config.toml
horizontal_flip = false
num_classes = [20, 12]
norm = "rmsnorm"
qk_norm = false
positions = "rope"
beta1 = 0.9
adaptive_grad_clip = 0.05
batch_size = 128
lr_schedule = "cosine"
Rows from block 2 of a small image classifier, named by matrix and row number. Rows with one number belong to one neuron. Each number is 128 + 32 x the weight over its row's rms, rounded and kept within 0 to 255. All counts start at 0.
After each neuron's rows are labels from the 100 images, of 14976, where the neuron reaches its highest value: "responds to" is what is common among them. Only what is clearly more common there than usual is listed. The data: flat shapes of many kinds, plain or patterned, on busy backdrops.
# fc1: MLP up (model.blocks.2.mlp.fc1.weight, 1536x384), inputs 0-191
# fc2: MLP down (model.blocks.2.mlp.fc2.weight, 384x1536, transposed), outputs 0-191

fc1.632 [ 81 124  89 121 158 137  71 163 148 157 137 118  56 129 201 145 105  84 173 114 135 117 122 144 146 171 156 187 142 146 182 102 127 111 143 100 103 148 119 110 145 124  90 107 149  84 117 160 173 147 118 122 152 137 131  79 133 149 182 209 122  89 109 143 150 172 183 136  78 114 135 103 155 131 157 112 121 184 106 159 169 161 111 125  86  72 201  78 133 140 124 118 164 155 128 137 154 154 192 158 126  77 116 101 141 156 100 110 156 193 180 132 180 148 135 117 153 129 169  99 136  97 179 112 135 155 176 187 122 137 146 146 124 165 136  56  92 129 208 150 108 154  99  86 128 147  99  96 141  97 179  89 127 139 154 172 139 121  79 124  89 118 111 128 152 143 141 154 105 119 132 119 133  97 146 140 100 174 124 141 110 181 101 106 124 160 142 114  96 135 141 142]
fc2.632 [143 126 110 136 140 152 170 136 106 142 143 187 147 121 120  70 180  99 163 134  99 113 135 133 166 111 127 154 105 157 118 118 138  94 141  96  94 174 168  84  64 152 127 131 160 110 112 193 172 184 129 141 137 110 152 141 136 141 141 121 121 203 120 131 173 152 170 150 135 106 129 162  66 160 133  89  93 147 121 156 187 193 176 153 152 146 140 145 114 120 115 131 139 169 119  93 160  64  88 112 116 140 130 128 126 135 139 113  96  60  98 131 153 117 159 121 106 109 160 123 140 110 144 199 181 120 183 125 125 106  99 134 200 117 132 113  67 101 118 137  77 193 191  98 130 100 106  68 130  96 171 130  99 171 179 161 114  78  83 139 113 138 149 105 160 113 108 144  83 102 134 144 138 116 163 168  76 120  83 104 191 107 137  64  17 136 167 106 118 110 188 146]
responds to: yellow shape; its colour: yellow; its colour: pink

fc1.338 [ 87 121 120 125 140 137  82 179 131 144 129 133  73 170 144 123 145 107 149 122 154 128  92 130 162 194 158 189 126 134 176 129 140 101 135  71 105 146 145 135 153 160 120 128 129  56 112 156 154 183 130 120 122 147 101 105 149 139 162 237 126 114 110 164 169 117 166 135  88 131  95  77 124 149 164 119 119 191 156  94 178 172 123 142  77 117 142 102 123 114 110 123 180 147  86 140 119 150 166 122 137 109 122  94 127 165 107  61 135 144 149 169 156 149 108 135 116 127 183  88 125 144 145 107 119 125 211 164 153 113 107 138 138 122 127 119 154 107 185 146 113 174 133  99 156 128  93 103 150  97 156  79 107 134 146 175 125 108  72 124  89 123 125 152 143 175 116 142 136 125 166 119 158  87 188 138  92 156 107 162 144 163 130 124 127 164 113 108 130 130 139 139]
fc2.338 [128 115 163 145 137 147 166 118 183 104 127 195 139 106 151 107 140 132 139 190  73 130  90 165 195 138  84 196 147 145 117 145 139 153  95  61  84 180 190  58 128 131 140 135 133 113 146 171 170 141 105 138 109 142 134 129 141 159 160 132  79 186 115 167 163 182 160 120  87 124 145 152 111 156 154  76  87 158 137 107 183 188 135 103  99 128 186 119 129 134 117 152 145 175  66  94 154 116 163 121  92 116 101 155 122 156 128  59 116 109  86 154 183 101 160 118 115 105  91  80 173 133 157 126 153 121 173 109 198 123 116 132 159 134 110  98 118 164 110 102  93 197 118 127 109 115  91  71 135 145 183  96 147 117 154 166 155 141  71 136  82 140 129 101 139 118 136 172 111  88 144 149 107  86 137 152 109 148  62 126 133 123 108  97  64 108 100  96 104 105 183 151]
responds to: yellow shape; its colour: yellow

fc1.435 [119  83 157  88 161 152 138 124 137 218 166 120 134 180 156 153 152 180 161  90 104 118 127 193 151 135  80 148 125 163 181  82  70 114 145  89 125 141 105 102 101 123  97  96 150 119 132  77 123 151 145 156 135 144 126 125  63 117 121 142  76 121 152  57 154 100 169 165  97 109  96 144  97 116 130 142  76 124 153 163 188 164 134 121 126 166 158 121 158 104 116  99 155 169 103  70 178 143 160 160 100 103 131 167 119 162 190  87 113 114  71  65 129 153 118  82 160 157 166 112 180 143 137 122  78 178 132 144 101  84 146 110 134 131 157 105 103  96 115 130  82 157 168 118  50 176  80  50  79 113 102 112 156 153 154 176 126 138 161 164  38 150 105  89 174 112 144 158 140  74 121 145  92  97 137 111 142 117 135  93 125 138 143 127 126 110 177 156 145 156  82 102]
fc2.435 [216  75 160 156 113 103 109 122 156  86 107 136 156 117 111 107  91 135 148 165 117 168  94 154 101 158 104 131 150  86 167 151 148 152  97  97 104 170 131 121 109 127 106 129  84  93  98 178 144 126 113  91 134 106  93 135 177 146 156 176 144 255 133 133 126 107  87 132 105 127 155 149 179 138 153 119 131 128 152 147  90 132 114 126 106 107 105  74 154 141 153 134 151 126  78 118 121 151 112 147 121 130  86  74  95 147 139  63 158  93 145 132 114 143 239 169 124  89  88 105 116 156 119 131 185  92 139 133 101 130  88 101 100 129  89 133 116 118 124 119 121 115 116 119 125 147 116 135 108 112 185 134 141  93 119 143 127 108  83 163 136 110  87 111  97 147 186 134 140 112 147 127  98 132 153 119 135 130 103 120 145 135  88  89 109 156  79 103 100 125 102 109]
responds to: yellow shape; its colour: yellow

fc1.21 [133 134 204 116 169 179 139 143 158 119 148 125 127 148 171 151 144 104 169 121 137 122 121 185 138 195 113 180 147  78 195  80 167 122 143  79 106 199 190 113 105 107 139 146  62 116 101 118 108 125 122 155 149 129 133 101 121 136 144 223 116 114  74 102 154 105 147 161  78 141 117 108 190 140 136 144  94 177 167  90 132 178 116 109  75  78 153  99  97 110 131 157 162 137  80 108  78 158 135 138 111  89  95 139 112 177 182  98 150 203 174  97 168 177 125 116 123 132 166  70 124 184 160 131 126 108 178 157 139 103  89  87 115 153 122  78 117  92 163 150 110 148 118 107 140 170  73 138 111 117 147 134 110  97 120 169 126 129  61 156  77 130  82  92 127 146 201 142 129 124 177 117  82  95 175 137 147 140 102 136 117 102 122 147 107 120 106 142 124 133 108  93]
fc2.21 [116 129 162 144 130 143 169 109 134 112 154 146 135 133  95  97 127 181 126 181 115 139  81 153 176 135  54 160 140 133 125 150 124 205 103  88 124 159 185  96 140 117 161 121  99 129 167 166 157 128 112 185  95 116  90 181 122 172 118 109 101 125 125 110 142 162  96 135 119 176 151 175 170 162  91  86 126 139 158 137 140 164 108  61  93  88 155 117  88 138 143 157 141 126  73 103 158 136 157 128 139 130  95 199 143 153 154 101 146 130 106 144 136  67 124 117 125 140  70  83 172 150 115 115 126  93 174 105 175 135  95 102 105  98  95 106 111 123  74  81 123 221 144 147  80  81  93  96 135 161 148  86 161 118 133 125 127 144 107 174  82 110 119 112 133  57 151 195 151 129 152 161  31  87  90  90 182 157 113 101 118 110 108  92 115  76 100  99 133 106 161 141]
responds to: yellow shape; its colour: yellow

fc1.433 [ 75  82 156 132 101 129 100 106 161 121 162 111 183 135 156  91 107 125 108 173  89  74 141  73 156 105 121 168 108 167 137 105  69 169 117 109  25  70 110  49 110 107 144 139 143 135 149  70 143 144  98 194  75 149 160  93 184 167 125 120 139 108 114 117  88 144 129  91 129 157 116 175 136 144  82  67 174 147 135 155 132 184 140 129 100 166 119 114  93 157 164 135 121 124  93 197 129 120 165 153 119 110 155 129 149 173 104 112 124  48  98 163 138  97 106  95 129  55 169 123 170 133  91  76 156 109 108  92 154 109 139 149 140 133 126  82 149 154 116 111 104 203 104 171 150 138 158 110 158 134 148 141 124 134  98 120 124 110  58 112  77 139 121 136 185 140 125 158 124 138 141 117 132 116 137 115  78 113 135  60 157 132 136 102 171 104  91 146 200 111 122 131]
fc2.433 [104 148 148 174 103  96  85 134  91 144 161 120  77 122  70 102 143 143 111 110 173 161 135  86  58 125 141  97 157 135 112 167 124 118 136 118 135  81  99 141 123 145  88 121 226 140  77 127 175  85 103 123 123 203  94  61 133 152 114 170 132 195 107 147 147 136 118 159  90 193 180 145 107 126 210 151 137 132 124 159 108 133 176 155 177 100 127 137 157 167 155 132 133  91 153 183 136 113 117 107 133  91 121  77 153 144  48 180 130 135 142 139 101 114 170 170 136 122 130 186 152 110 120  82  90 156 196 147 127 127 128 127 134 159 141 161 114 116 160 142 138 107  99  95 159 152 133 148 151  99 106  90 128 157 109 112 104 119 133 137  87 124  98 127 144 162 129 137 110 129 133 113 125 117 115 141  91 170 129 161  89 114 138 121 130 160 148 115 160 126 170 103]
responds to: white shape

fc1.498 [ 94 123 160 149 114 114 129 188 122 143 100  93 104 134 192 155 102 169 177 113 126 129 111 143 105 116  95 118 143  84 204 134 119 109 136 104 162 166 108 110 113 116  93 110 135  67 125 107 110 163 111 120 149 115 162 133  99 109 173 136 144 107 169 158 126  75 129 184 114 113 154  82  89 105 185 162  99 135 130  85 162 118  83 133 172 118 160 137 111 136 146  85 167 108 123 131  74 105 130 131 160  94 111 133  97 112 164  88 130 140 113 121 148 143 116  96 183 145 106  90 126 171 166 111 156 134 131 236 102 107 131 156 122 108 146  66  89 123 117 182 147 152 140  79 167 122 112 102 155 106 178 128 135 126 120 117 111 194 170 151 108 136 162 118 134 113 146 114 115  96 126 167 136 117 133 170 151  98 106 145 130 200  79 136 127 192 112 125 117 147  43  78]
fc2.498 [123 107 159 127 101 154 108 163  99 117 123 131 118  45 111 100 128  97 142 180 127 131  86 132 112 144 117 129 166 148 100 101 162 139 139  83  52 166 191 111 117 125 141 104 114 105  69 201 188 144 118 137 105 133 131 102 166 161 134 138 132 124 158 167 185 130 138 142  62 172 208 173  84 112 160 141 125 119 118 135 123 189 123 153 104 102 148 140 108 149 141 120 163 124 113 139 173  49 129  64  81 101 109 114 175 104  97 130 117  87 158 114 163 131 117 160 106  66 127 108 139 134 164 172 185  90 198 150 146  65 123 151 148 147  71  80  65 107 160 129 116 160 178  98 184 105  81 108 111  79 166 109 126 143 109 128 118 165  80 163 168 151  89 144 108  98 178 136 125  97 171 129 107 108  90 145  84 107  65 145 149  90 121  80  54 123 109  74 131 104 186 142]
responds to: yellow shape; its colour: yellow

fc1.345 [ 66 161 137 166 132 164 129 132  72 104  86  97 183 146  71 109 134 112 146 141 135 100 178 118 118 109 136  96 114 149  81 156  64 185 174 162 146  61 107 150 119 165 120 109 135 145  93 111 106 126 109 210 145 119 114 111 154 167  84 107 168  85 123 103 123 128 131 180 160 134 151 151 132  69 117 173 149  94 113 110  77 105 147 114 120 133  87  98 133 158  98 118  79 116 202 141 140 112 107 118 148 132  83 175 179 145 119 168  98  93 145 109 116  85  60 182 137 124 127 152 135 156 109 119 135 159 139 149 128 118 149 101 118 162 156 156 132 110 138 170 108 135 152 194 112 129 191 161 148 164 167 138 135 162 143  79 139  88 175 149 102 127 111 112 152 125 178 149  86 178 131 106  95 160  68 109 149 132 162 127 128 106 148 132 118 107 192 126 142 126 111 151]
fc2.345 [153 126 159 180 120  81 134  79 136 107 127 123 175 134  51  83 101 153  96 171  76 164 123 131  98 133  95  84 149 124 121 145 141 183  81 152 110  96 134 143 186 119 122  98  63 158 126 122 160  77 148 123  81 125  93 145 146 137 156  92 122 167 152 114  82 117 105 100  77 138 164 160 174 104 136 128 155  80  93 144 115  73 150 114 139 107 114 125 161 133 145 138  82  94 119 160 158 144  70 128 138 119 120 108 150 106 129 155 123 112  69 176 148 106 139 189 121 125  80 180 110 102  44 102 156  99  75 124  72 142 131  89 127 132 120 176 142 186 100  90 163  77  84 132 131 130 188 160 147 177 112 161 187  90  96  90 136 132 139 136 141 126  73 158 124 130  92 113 165 169 141 146 110 100 134 107 166 149 133 153  95 104 123 123 183 105  69 165 138 144 123 116]
responds to: white shape; its colour: white

fc1.16 [104 147 158 102 109 143  95 136  87 139 146 123 130 119 132  74  97  57 120  90  83 144 144 142 138 119 128  83 211 132 125 124 129 148 125 141  68 111  99 106 161 141 133 141 188 137  71  76 153 104  89 157 167 132 112 139 182 117 141 158 160 120 128 145 107 104  88 146 154 240 187 153 105 148 152 134 176  97 121 151 107 147 129  98 208 129  75 132 167 151 114  92 153  40 149 163 127  85 107 139 131 131 168  85 175 164 183 140 170  63  91 133 121 113 120 167 134 104  92 177 201 125  95 141 109 127  96 138 144 102 145 129  79 132 152 111 136 161 110 146 168  86 124  96 110  93 127  77 132 123 115 112 115  96  94  65 119 174  93 154 101 118 157 147 113 101 189 162  81 125 159 129  92 142  74 101 137 120 105 115 125 154 139 152 110 139 117 132 139 111  98 167]
fc2.16 [118 142 171 134 108 180 114  93 132 124 172 143  77 147 168 184 181 178 188  88 181 161 153 102 162 137  97 154 101 132 167  99  92 124 102 100 178 141 166  67 128  87 189 151  95 123 152  86 122 113  86 139 175 113 145 159  72 133  72 112  77 170 122 138 167 172  91 131 108 186  65 117 127 171  81 121  85 208 169  89 163 152  86 100  96  87 170 139  64  95 103 164 139 132 112 168 115 170 206 159 138 155  94 166 108 158 146  92 114 158 102 120  92  96 184  95 118 158 159  95 171 204 138  98  80 124 217 146 143 117 113 111 131 106 150 140 100  97  79  94 138 176 131 133 132  74  85 137 197 183  95  92 144 140 102 152  99 107 146 132  91 113 123 102 148  99 147 160 125 103 141 165 107  93 114 143 141 173 132  98 116 169 110 142 150 104 153 148 129 106 136 101]
responds to: white shape; its colour: white